config.yaml
model: "CTC audio transcriber"
dataset: "melodies that start on their tonic, played by one synthesised instrument"
train_examples: 26041
gain_aug_db: 6
time_shift_ms: 50
input: "waveform_16khz"
tokenizer: "char"
vocab_size: 20
arch: "convnext"
norm: "rmsnorm"
activation: "gelu"
mlp_ratio: 4
inner_norm: true
wave_strides: [5, 2, 2, 2, 2, 2]
subsampling: 2
layers: 6
width: 192
kernel_size: 3
init: "orthogonal"
residual_init: "zero_last"
optimizer: "soap"
beta2: 0.95
lr: 0.0017
beta1: 0.95
shampoo_beta: 0.95
eps: 1e-08
precondition_frequency: 25
max_precond_dim: 1024
one_sided: false
adamw_lr_other_params: 0.002
steps: 5600
batch_size: 128
epochs: 27.5
lr_schedule: "wsd"
decay_fraction: 0.3
final_lr_fraction: 0.01
warmup_steps: 560
weight_decay: 0.1
adamw_weight_decay_other_params: 0.01
Rows from block 2 of a small CTC audio transcriber, named by matrix and row number. Rows with one number belong to one neuron. Each number is 500 + 50 x the weight over its row's rms, rounded and kept within 0 to 999. All counts start at 0. Numbers have three digits each.
After each neuron's rows are labels from the 100 clips, of 14976, where the neuron reaches its highest value: "top examples" is what is common among them; "peak on" is the class under the peak. Only what is clearly more common there than usual is listed. The data: melodies that start on their tonic, played by one synthesised instrument.
# fc1: MLP up (model.blocks.2.mlp.fc1.weight, 768x192), inputs 0-63
# fc2: MLP down (model.blocks.2.mlp.fc2.weight, 192x768, transposed), outputs 0-63

fc1.460:473439507519446478448487435477584518457525517554504500460534436533486481531508365487465544548497587520569435583554437577551583420475507451438589536503504454516499459544400528526591481513517455
fc2.460:528507507511510465484543509425537542488536492465469564505494508503549543501510512534415455532481405457620576467469497501489479536553507419371442518470539525507455566492442415480472516461498498
top examples: the note F#; tonic: F#
peak on: F#4; F#5

fc1.622:462558418383498564487445497425504470611503554470533541544501472469584532546354512433478461502512468502491483474511468486513569488510484389505439565561531495490559533528509441517511517504486522
fc2.622:525464471527395522419470524422503418469493534382524477425485478525534484504488498524506503483444504520452427501515500506472404503439412426565583514522471597461483524444507472532492397457461480
top examples: the note D
peak on: D3; D5

fc1.625:536429546507475449477382453513513505529555450558581553508426478540407476559547485562536446530473515535518472520540574524554433526445419526470452532488380505446477512475466542490486499466424532
fc2.625:443459537535420484519559526425510508515459511514578505494511624524384513570465521534437490379492528501538569437507388435534400524495519476493495524472503488466484501542534628554560408480474477
top examples: tonic: C; flute-like; tonic: C#
peak on: C7

fc1.70:541498445567540532491445460541594427492519468514472480473534498478645553484560489445549443511500518587513452608525521558515433496502449521427445434513489381426521510620485485508533530565489524
fc2.70:449577428537659531524531543504471520452518451510394521557465510481382646437406485524548562481500454491513550522395464517483471534535604540554472527452559507501465503485517493516446518479421512
top examples: the note F#; the note A; tonic: B
peak on: F#3; F#4

fc1.573:583580437561482392493529445529557499475472492533494511481586414450558594502564470511475463464447506606610541610442545495448555516485491468457367525557556481491516464481488548535482627523463499
fc2.573:488545475476485455541468545548517486479493560446512566547473544580439420430542537551563468533474525529517510410524399504436460545514424559469541523450584460478537549431650458558532644551417567
top examples: the note F; tonic: F
peak on: no note

fc1.628:453426453518482489509482566506506496517558505471532511470483597545533478511535473434512519544523435505561471442527456491480542417524556510450530583508435499434466494461581526455509509461525571
fc2.628:555460437537509539490494518527508421540464518538511546590514503488490548450466445613515538540475526512590478495448697477439448466560587589464513481428508448513535490502593583538511521567528572
top examples: the note E; tonic: E
peak on: E5

fc1.368:487520507552361450495525523519480543513570497498602473515422424532544542519490492447581467529603519477500471541469479493490465522550497552523545500501419596455494463397538519585429483466460523
fc2.368:535546462486438523534449527500498563520457547504538515511544531502485509538466454552473554495553531445569462556444452506508531440482459463560567514438427510526602490510435593544514495390493605
top examples: the note B; tonic: B
peak on: B3

fc1.641:463576453454489589449466438449534441529501562484445515507557476493463475464529490508486448454576497445548511454506433467517401403524499476484412442461501456568509497600451553601483503442481435
fc2.641:519526474396450450493464479473524402484476482468563531591497481394476478522559489478448444447555550507560487586577504561457570568558393518536496525575540577504516523552458419529494499431502487
top examples: the note D#; marimba-like; tonic: D#
peak on: D#5

fc1.153:492527449512473536540375520485437455546482495501592510505450542486484504451516547522482528424517386568528539600473541493438443435467461536492483474500487504496491431593488450555487530444461550
fc2.153:473506518468587497458444545545473571480493490432481578528570475472545475454588417477438476543574522580501480434488462478425563488465540549493535536510510528562495399637537437466605487489523549
top examples: pink noise
peak on: no note

fc1.150:544472464524614460473441459542518590411512496451521485461535503426565554535508504460475557527555605535443557551393623440525585450497490551499485526505660594542495492476550555634474495541457518
fc2.150:506528496581458420424457508505569457564475481539539454575541470514464400518427471552554511479543437533491574503549469541522476488507556467539496480463431512485573608445484534572507519477516462
top examples: the note A#
peak on: A#4

fc1.745:474539514498445486531461570603488526457561486561486462485516532593504555529486544446526421524534515447491413480457514505521416519484621489471631478422420569521461481517521528526471469488540440
fc2.745:522486505503583488537512471560531547483487460488530450472544558476580533564468502503457539450529530478510496530490580485535585506426389627483487439447492550507529515537487450551480508540552582
top examples: the note E; tonic: E
peak on: no note

fc1.613:553554522508530499577597589463473507605493580441507533523472483495542545440498481479412391507500540527450542474466557568509331538414500468483511489513477539491388419465456534547509571545443425
fc2.613:580485445466563487463453586522587537508498484468557473470440497428522520552490446408448538576402439496502567523550411475578642478473424535542480430491454547563588442554544467580517530457538466
top examples: the note G#
peak on: no note

fc1.757:627552451481433485513497528493543560469504499573532543519463471539389529439508533477463432385500463433562495497426488539570587509425565578413565514461514479492498471403510496522537563486483505
fc2.757:519502502495408520492522545465505486481524522443466519469515534532549504487477542417433456563458630473564548535493512499521442541479544527496542487526578493484463458484480511465495523527480602
top examples: the note F; tonic: F
peak on: F5

fc1.607:475468528454481510488543435419561544420414428461474592531529550513594463548468431510445385537485444510493553498475392541544419515496474502485516559506427505422547472613524459451485486486496527
fc2.607:556531585372399458472334452560535489553462439455550363520585430440484511406551484402480534439491492522446527494520485598579396484506451526481536507522506493396457445588504502569482509480523462
top examples: the note G; the note D; bass guitar-like
peak on: G2

fc1.609:504425565545516425568541510520494495487411590566497481468567556484420492396517498516463504478513482399477528579511507481519443521428473527424477542518463581569479493479608513496416532486467437
fc2.609:492505423519621568418457496426499557529495532366523486519594548569566365535504447564493526514504503559535492526494467487472543423505403505496531440464400415538510411562424514566507582462556469
top examples: the note G#; the note C#; the note F; pace: fast
peak on: no note

fc1.435:451471463529523558531462532515554411499521462501580463530497531480496508500564372593498552562473447482498419476494565541508530504425524489447522430521472499455599437459436466438507565484525424
fc2.435:493577517565478501567519518536500490439549547454524479484604450542444406466575443538590566519477542648571519546546514496457452509521483489462425525510462506513328518554507439560512492548535510
top examples: staccato
peak on: no note

fc1.286:486532516428517497564483472496424471545560565573527561532490479558446423581505586532427493402514422564496505573476521456550495509536476551446477478384443450570525448465476516426490526598490580
fc2.286:523551573531582424450520487487525452466486471369507558439444450444416434536494536536535470520462532506467470403482503592471576549535573521454460439538524546495572536508521546525504489461512503
top examples: the note C; tonic: C; bass guitar-like
peak on: C3; C2

fc1.273:417556474441575405530534532393444497433461437503583521493478480554427547533432556440504521488492423537508494473466495458450454572529622504519509407425416469478477455537444450452575493470541505
fc2.273:434576439538575505424455466506471486546491546506423451435463493526510537482529577525556517482499527597475385516546468425450466555512505571455487483509426497466567457536536469519563559535504459
top examples: the note F; tonic: F
peak on: F5

fc1.228:474511543383513489606433441511657527446516463511516483433523527461459523480472466454523501564567536607518571477554403436478485510487446487573421506507430510517370419496634512520532468536506527
fc2.228:608561533508546563597570494511606415457469484522524435500531460463547594482449496508544523553576502519518407523441532505497556395500549495561499527550538482448487531443415466451468479476458437
top examples: the note G; flute-like; tonic: G
peak on: G6

fc1.687:516478522485518501498428517489535435574538543555412435609558454526555499547557506514499430473490486423462441511533559562524518466475576553509462558539572469595521500533469544421460514473569557
fc2.687:484458453489518531486522447541559421504425516496502509546575583472425511392556515590449480447435451434558560452512556469502488575480499441522457562437569423605532504468585455554514455558442544
top examples: the note C
peak on: C4

fc1.443:480518540430458535463510456524466528538399400448424551505519580509561519426464535615492472469385524550558534559443492495453363523558525470517411523506483493519536519537444478522520438561430502
fc2.443:495439409498513472509446492559448487552499473472422455406495451493558511476555501488493559551520428512525454500475476611497649436538528574485509475587463493564397457493446496485460560509490463
top examples: the note G; the note D
peak on: no note

fc1.507:497520506533547482463421512416528581492539428545511504534448461512516494504477488399552483520593515464509484498509529522484575532537446504507527497537488432486518460457455550465492463424462462
fc2.507:488530483513566523515586529544480527470434460452512535468514503562447518435560479555461490493590499555521527441514547478459499474516473561468510409442640467516462515501368514532509444388456535
top examples: the note A; tonic: A
peak on: A4

fc1.395:479462517514523599453468448532495488439476458518504590466414425562561480467592474469637437514499490487402456478466504445516483508468588486481433506570565631540464460569442495431435425464478509
fc2.395:430474519529583529465465495509566505527499469469554568469461413455573521592554478535439459484470426542525515555404529495514462514486627491527476511504507542579505536492537496510494521424398423
top examples: the note C; tonic: C; flute-like
peak on: C5

fc1.130:494466512538522568463469475520514529488589486473391447459445462477567516579496472510561495560452527511521621557527529492441526502427346437524499523458580514553475472520459485409515470477542516
fc2.130:502552590506426421420485494463545482478400496482527564469535464502535531507504479418493529486560525521522565613530538473463552433470497560547455471543487578408499505492525450449547541561550540
top examples: the note E; flute-like; tonic: E
peak on: E6

fc1.644:534485509515564569500522488445478567458522487472460504569492515530567510477549376489548496499451559536570465432493445557447605473579428513524532469415418503502446476480596488509429472559507448
fc2.644:430479540483565419591510423523520531502511531520501513412560499535459523415575540580582450595482491545574435467511499493469469423521669536538471534479489549532543468477491526555488581519600438
top examples: staccato
peak on: no note

fc1.230:467496512430580518457473483506558412444562509520454544576435508486533447373417535564435509477517523512429457466448504488448474479488468454517459455553491507435463476481471500472606481549521563
fc2.230:452462486604489472504608550519522465472425443475531563446482493512504558515453545490517456510459456541523431529444456445523481524495457478423498577495447466480542467453491495560497532429466527
top examples: the note A; the note D
peak on: A5

fc1.324:507543522443453491518471557522470414523508496472534441514537465486466458496493480507431483524596481565479506507533507529522463519478556476579443529556597463522494449454622451510580424462449468
fc2.324:597481504466543497474426578438574490521490501463481456481474433456505577416524544433590506493592409445569433465525550624458513522502412408525435534496450449468487448491498434447519460461454478
top examples: the note A#; tonic: A#
peak on: A#5

fc1.456:472469439482403517456437528489452511587425503524512570458403579483508478529580552456535561429502532502460482521453434504486549515513536505558515561576495624508439395488438528484534425482481493
fc2.456:587491512573511484530461471462499514625470504502478539572435561428479449496487505572464507526514409482478462503485497525457472440477518497611536520431440511522530622528504465529498448535486442
top examples: the note C#; staccato; tonic: C#
peak on: no note

fc1.391:425457536500584509503530510509447555477539571612378468491451432501580554484463540374526483530551489474511474473508622578456547547509539490501528565475520411454493564530611543567548395501547439
fc2.391:451549573500579537543555553556523489585560482496487503537501516595543542449468472494601545543546589524501566545567528400492539477545560503515520500475463535536396512471616548526527498473383437
top examples: the note D; bass guitar-like; tonic: D
peak on: D2; D4

fc1.541:488556548499494514480410503407451543451474417477532464444516581410539502528494493477437447478481558480488518510565525454553546512507551541522547579597546544472429491516386623404521508448480490
fc2.541:506539526510470472492490488473561551493438431435416569511565453450504520484613446505524480562486402462510526502561402506620427528560404527518551432518435556480551443573485428516580499603541483
top examples: the note E; tonic: E
peak on: E4

fc1.207:468459551396536489520533494518499489534590539494496450351541665537483505496476511380574539469510470451527498521448548425506516515519403445529520433485457482542484468500567508441555498540484590
fc2.207:450517386516458540546472496544519577472474501499482479485497535542545548439536562543510518614474466435513535455508581585472465620489560471539409409521455587576490585544492522503553552552395536
top examples: the note C; bass guitar-like; tonic: C
peak on: C2

fc1.658:464440464496333506555432568467512593516476480460459522502513524469541452523447466568504481539524546509490467442492612545522563537436507497536523417409482534479408491445477427443458516516521494
fc2.658:428497426418377483526518364475531569591556490558588438462543457468468458398575501505511422505501478511416614428450442511528536555483400505528454517452478437429540513464455497456526574513522518
top examples: the note A#; staccato; tonic: A#
peak on: no note

fc1.370:483506456452557465492521448435548416501555568475457525487452459436437544517516435453399549548484561469481545480528527509484443421520561521523469500506580561492508474498473473503448565541557496
fc2.370:534450470502531491568453573640533488414417562517498513535506515503491625472543533465542588486525439500526576477504427519499471506477517449558446427432537445544553506551417489503446467469535485
top examples: the note B; quiet level; tonic: B
peak on: B3

fc1.585:474530484492532486466430511536557503568440439565467467542492427458555470447441503594505495464556482484513543511482502496457518627566489600440546526472444482430560386551488487531531433494473568
fc2.585:506445559561502504526610503554478519513514516556475531577495525396477554507436389553441506475513561548581567515550555542492451524494488470573563485480487486472537507529426480407457511589477495
top examples: the note C#; tonic: C#
peak on: C#3

fc1.635:473580506430594528470444532490529449476460517453552533485574544469408497504555480524531526486504561483462512522461520466540517548556429496522390474567444457529485666467547463543550609520498416
fc2.635:559523471530586463541537557436527417505496509436524521461489502506474487529507578589516550575536527430424523465530426520500491624530569554504527547453554521543511491539450527564567552456490542
top examples: pink noise
peak on: no note

fc1.183:530418513435472538524549440506563485484523567458585467519556463581356434541430495519529480486454573503536446578525498437539436534457506564485596443531472549476583557573433510443512519471459517
fc2.183:492461456547484458465474522481566456577484499446537476481505460465552437484469428557545577460467515530533492453497412477518461585458507573457439450519529443416475581514443470506494507504457484
top examples: the note F; quiet level; tonic: F
peak on: F5

fc1.461:580539482426613495477382457491560480480432528521543490510568510529440473504395447503560562500460400561551449507460488489510520510543466426508446527468591455504490494507416490543478494533592465
fc2.461:477420557463498493454556480468593459529500464492607455490482504469404491537555564507520495494551577497456558499495389589474403491518457503480560493453502497501481488517551435449448503456397532
top examples: the note G
peak on: G3; G#2

fc1.118:482444453563599505526553598591412421476435490452589418492498402574543485490509475443396538562534490467506509530543545459460495557476469478486510470526506531532461482537502494548481570527486521
fc2.118:487525471547531468551474522457513485488498549460572481465450538419543482491528531398522530432500408503476496412446634515496578374421561497530432517479592465588543548430497529484469503487602457
top examples: the note G#; the note C#
peak on: G#3

fc1.630:624539465510473528467546512526498524470520504503447500508505551469529512483515476493510544497525550472485394511473463534492482471546502466619534550576464486458493497538480504481496459473551424
fc2.630:571536474555530529504543486530499463411491475524529486462494599458498470551420541535558439582484329556430513498436522551511515521546559540475533513444459499491448520559415480479500494478434579
top examples: staccato
peak on: no note

fc1.229:517480560460486560469454517545444476531463516463555452448397508576448420467532332516440460547522546522428478435513566481518476508483554513548473509522479536442506425531463512551410501419497558
fc2.229:542502551487522453401472504518591619493484474484497479521467508522489541541554405527552480452441375530460473504486518491529530463556475486597511541511555454523562498513540532487528540557554437
top examples: the note E
peak on: E4

fc1.254:468500495370507484516391557554475453523583489518495511474503530499473553488512437502452589506475550582463391456495573529470578499446494474457516520554464561535492490534456560449466520503514517
fc2.254:480496525489498476516497428522310514525437464471531460496502606534560453361558554540470475474545514517459480473510466534475435569562566451464488477491575455460402512476533527496510443573394435
top examples: the note A; quiet level; tonic: A
peak on: A3

fc1.563:438603485486354420528470542521552553400484507544507445477512511463536520575507427368490501495569502503499578525480460501602489433543571520555453533487476525496458492448556535531545463527414500
fc2.563:477519516486393343511430588538557592578500576548495496530516586461449483506550454482593476516473441504513494446473475482468556460545464502487493462444477441499499437455492478456564550502526527
top examples: the note B; tonic: B
peak on: B5

fc1.362:518454509513478542555486516540383501533512555602566465479498465514528479478520475635555516510490482435546475514524410537535611606499405534498516508518517516468511444512516505518565587588576533
fc2.362:485451475382441506503542507584563494473605526558476479450452479436416516508469511486500471540521602576502521535481462461614370555530541469543478447483480471439507475472491441538551488583470459
top examples: pink noise
peak on: no note

fc1.551:452551524581496485560530493483480462432439444522592451553518407503601442490498638372517493458524502558560536541564479607490476456466558476474437476483574435482452541438574487452564536539492528
fc2.551:390452488501550449459536591520495523477526485430526592438523552417473516523471412475590550548566549486465458488542513441502530467511534537500476472513500461400447486492482483483517502549483472
top examples: the note C; bell-like
peak on: C6

fc1.511:430513512418522485549411443532400452397505483498457554560479481490513481518472533554491463443529471509475520474568503547503439579525518354445469477478579371572490412469474485595467459441430494
fc2.511:517553405623571502560510491519425497510476555519566450594485565424585542388494503460515520432494522443494436513570508514515535425552397363501504489491507443422528552555502528393453445498420573
top examples: the note G#; bass guitar-like; tonic: G#
peak on: G#2

fc1.382:451470536407529642487413574518542461494633485504482515502417581513489425475437477488405414471525471459542560554501425494488499505547533466501501528511460482436505509403463570479516477599571488
fc2.382:543483475487438489496515472565487498464471454528505469437502492520477535480508524491534533463554415502516448549489480468430461545504427444472439515422513498488451440477528505401509479421494583
top examples: the note G#; tonic: G#
peak on: G#5

fc1.632:558546606412497466484587435502487608572500472504494468508503502472535494604450462518412397485553499461554516425601488479501537453564545518510515479502531529491496436507429506511513632602444480
fc2.632:520461428376669496487458587481531557492491472518492542447495598536556540509506535529493479487576537550490468509476539559528371525568373500558507485528540539521529397523632430484464514430435477
top examples: the note G; tonic: G; tonic: F
peak on: no note

fc1.402:507538492461491484499464488504509540493543500466409563484569463562512545454555489459480439477536433552472477497476468421517500534395597447516521448435549430420437490549529478450478500572543522
fc2.402:477586620524398534570549495513486607451504572589455490620608569492487459491571572472463497500503474539399527488489494482553548484468500536519601491510477427490603533565502523513457413466529469
top examples: the note C; tonic: C; flute-like
peak on: C6

fc1.293:525451505491516435603521414519529481554498552561520475392544479511506537529552437567487485450461431491508507356429537507546429493463503513539526482512513526511520507447481535453537610563464445
fc2.293:472468477475510490521418557561364488529565527544424448469516533483521488556597384484614529553490625527433454431503518578574614479556516488554560474555474524461460441433482544499471530529489465
top examples: the note F; tonic: F
peak on: F4

fc1.238:555458508497470492408409526519487529566448541398488434428534514493547530430529484502428507428490507541485563429486523522521525500534475547471518497518472518479540491500444547463375561470402509
fc2.238:517408436429498425488437452473521496439492491443508553418557442504447567564530502494456541472522508509434594523495548506566510513456482518532521509524473453507450509431516411502549467546495271
top examples: the note G#; tonic: G#
peak on: no note; G#3

fc1.172:403546488557518533399442537500480464560472468477557500527593509458521375491546492462489474461398440537535396428523403469444492580453443588477374432492525539506514478499554561494436465568502506
fc2.172:492455472504598455520500548469497475513364445483537557446577528494442383461542548535495562571481534432526469458504563518486519412505521553548546520533551463494564457468503529461473562533527454
top examples: pink noise; rumble
peak on: no note

fc1.750:457505495493505487498462600520453497511443475474431452482437495482468497507416486483536527486480400475522546526543485500540485534454475454463503455467491510460550520564492496501546475539586447
fc2.750:460467475476602498488541543586419496516552529537515522469479413523498571444423559435588466521499523442503560492583390462614506522516506444568500485485575541491475495428436547479456485472481570
top examples: quiet level
peak on: no note

fc1.117:515544571485476516537397507542540545530563500516469532459531471541447507473537508509391565541470534462444441502525435481485441486527552452541461515502514503445460474529593532456516535579538466
fc2.117:537400474488477564493495448586515575451516483484498588473482569504518533554491536548576537462496448631555410524462480413521445593529581484555547475487497542419651391491517479497496440553455462
top examples: the note G#; the note F#; tonic: G#
peak on: G#5

fc1.363:616487548475531487420450432499462523515450445525545507540486547397500410490491502520425514479491623539426477378396579575446480478483526517507393481512494439458466491523451503470546564556573456
fc2.363:553454455378456526545494549536514517511534524494576487501425526583480479601482465475406497485486377542494468519501473514452513463468480482585530480471475501490477552400451529568519470534502431
top examples: the note D; the note A; tonic: D
peak on: D3

fc1.595:438579505452529454468466517464534415423460513556463559541543403565490463455458454534481454505489526438480463557548447512551569463438525525504410467452556518438401450483487479427554470376490419
fc2.595:444611485543440535518584514522594466510543488476518385518484473587429481558456552509475423389437520544508449536509481511465465476477485550475506554503438457389683506548566490549555431486484520
top examples: the note F; tonic: F
peak on: no note

fc1.554:464521529550604373563441514462491536548496503497598565452612461528634405483528488413463524594555410537537538532495426468524456484465455489519459579634471487548497515478436557529479451508506494
fc2.554:490455497377529561575488537511547538490468531507545432567443544586500504551513516507523537419468569526451527434547436495533531495482534587480514587471471500540485568468531489580565524489444453
top examples: the note A#; sine tone
peak on: no note

fc1.280:481517511458438471419536496609603522512468405497552485480549487574536573434469473423501513457477563555501515607394496490542527526440522439484487466499533513463465537513551559435549517544383521
fc2.280:483577577511463578372518544431516557468506508539441563547640514413536524566506541451406542531470455448497509544488439489552433492497480394508531478519499431527398476459537436443513515508492530
top examples: the note E; tonic: E; tonic: F
peak on: E5

fc1.307:561513521551553501549571487520477429484570530429402549481525565453437441451453473492572480445505475508560538529444521563458462438576496497495444550444464551483401469388457506546526489519486570
fc2.307:466433516538523493503472449480508471539563451371524595514547477474503503435539438498431493500539484524455547535438509503397510446511512476477491493523550521445629615491408536588566462537463629
top examples: the note B; staccato
peak on: no note

fc1.257:504553377514479554413466472484638529447563497515523487497535582489486530440556392504486417557537580424486480529520530528545464479551462456499483497586429507526490437526455508471500553529497546
fc2.257:478483524490499525469548525555482569502535495435455528554519505474424459517513430485558491443463391360424590535513390433487489534460395508455404427406470548535558505467480398469503479486454464
top examples: quiet level; thin (high-pass)
peak on: B5

fc1.746:579425529496482491489416611533523517525513471446551485441472478545506577489547480551384506532509531464468509522485527590468552472504533435458431490559385493524573432501486486535479470513472477
fc2.746:567485443528449523495480523485513575450507497533518483543495502356400550572531492542386501466510484501370452516438471483568453503504434448467485437509525441418490463502511530516477475454547530
top examples: the note A#; flute-like
peak on: no note

fc1.79:518458561524443485497426578487401476425503550476513518540488427558527517475548543492518495397566584491521479436488520472484481526392483529507534561536405463474558510541528463483387477515427383
fc2.79:476537562429483493490532490538504546442433559531481402554422500525469541586498505447486557460477531468461433457456464573585546451519476437565512470467562547578529503447440402534457554499505399
top examples: tonic: C; bass guitar-like; flute-like
peak on: C7

fc1.256:445483561486399478564494458589484411529540425487531427508501502462477533548520429474488518500493433486465442458482466477499552479601508468517503473481469440503522547526537503530473535459518577
fc2.256:542509557587512493405483509465498592514481523445504538550438445429559513495484445546542455462437365431501480501517523584516604548564527418554527482446485456455465537589545556422530504453592550
top examples: staccato
peak on: no note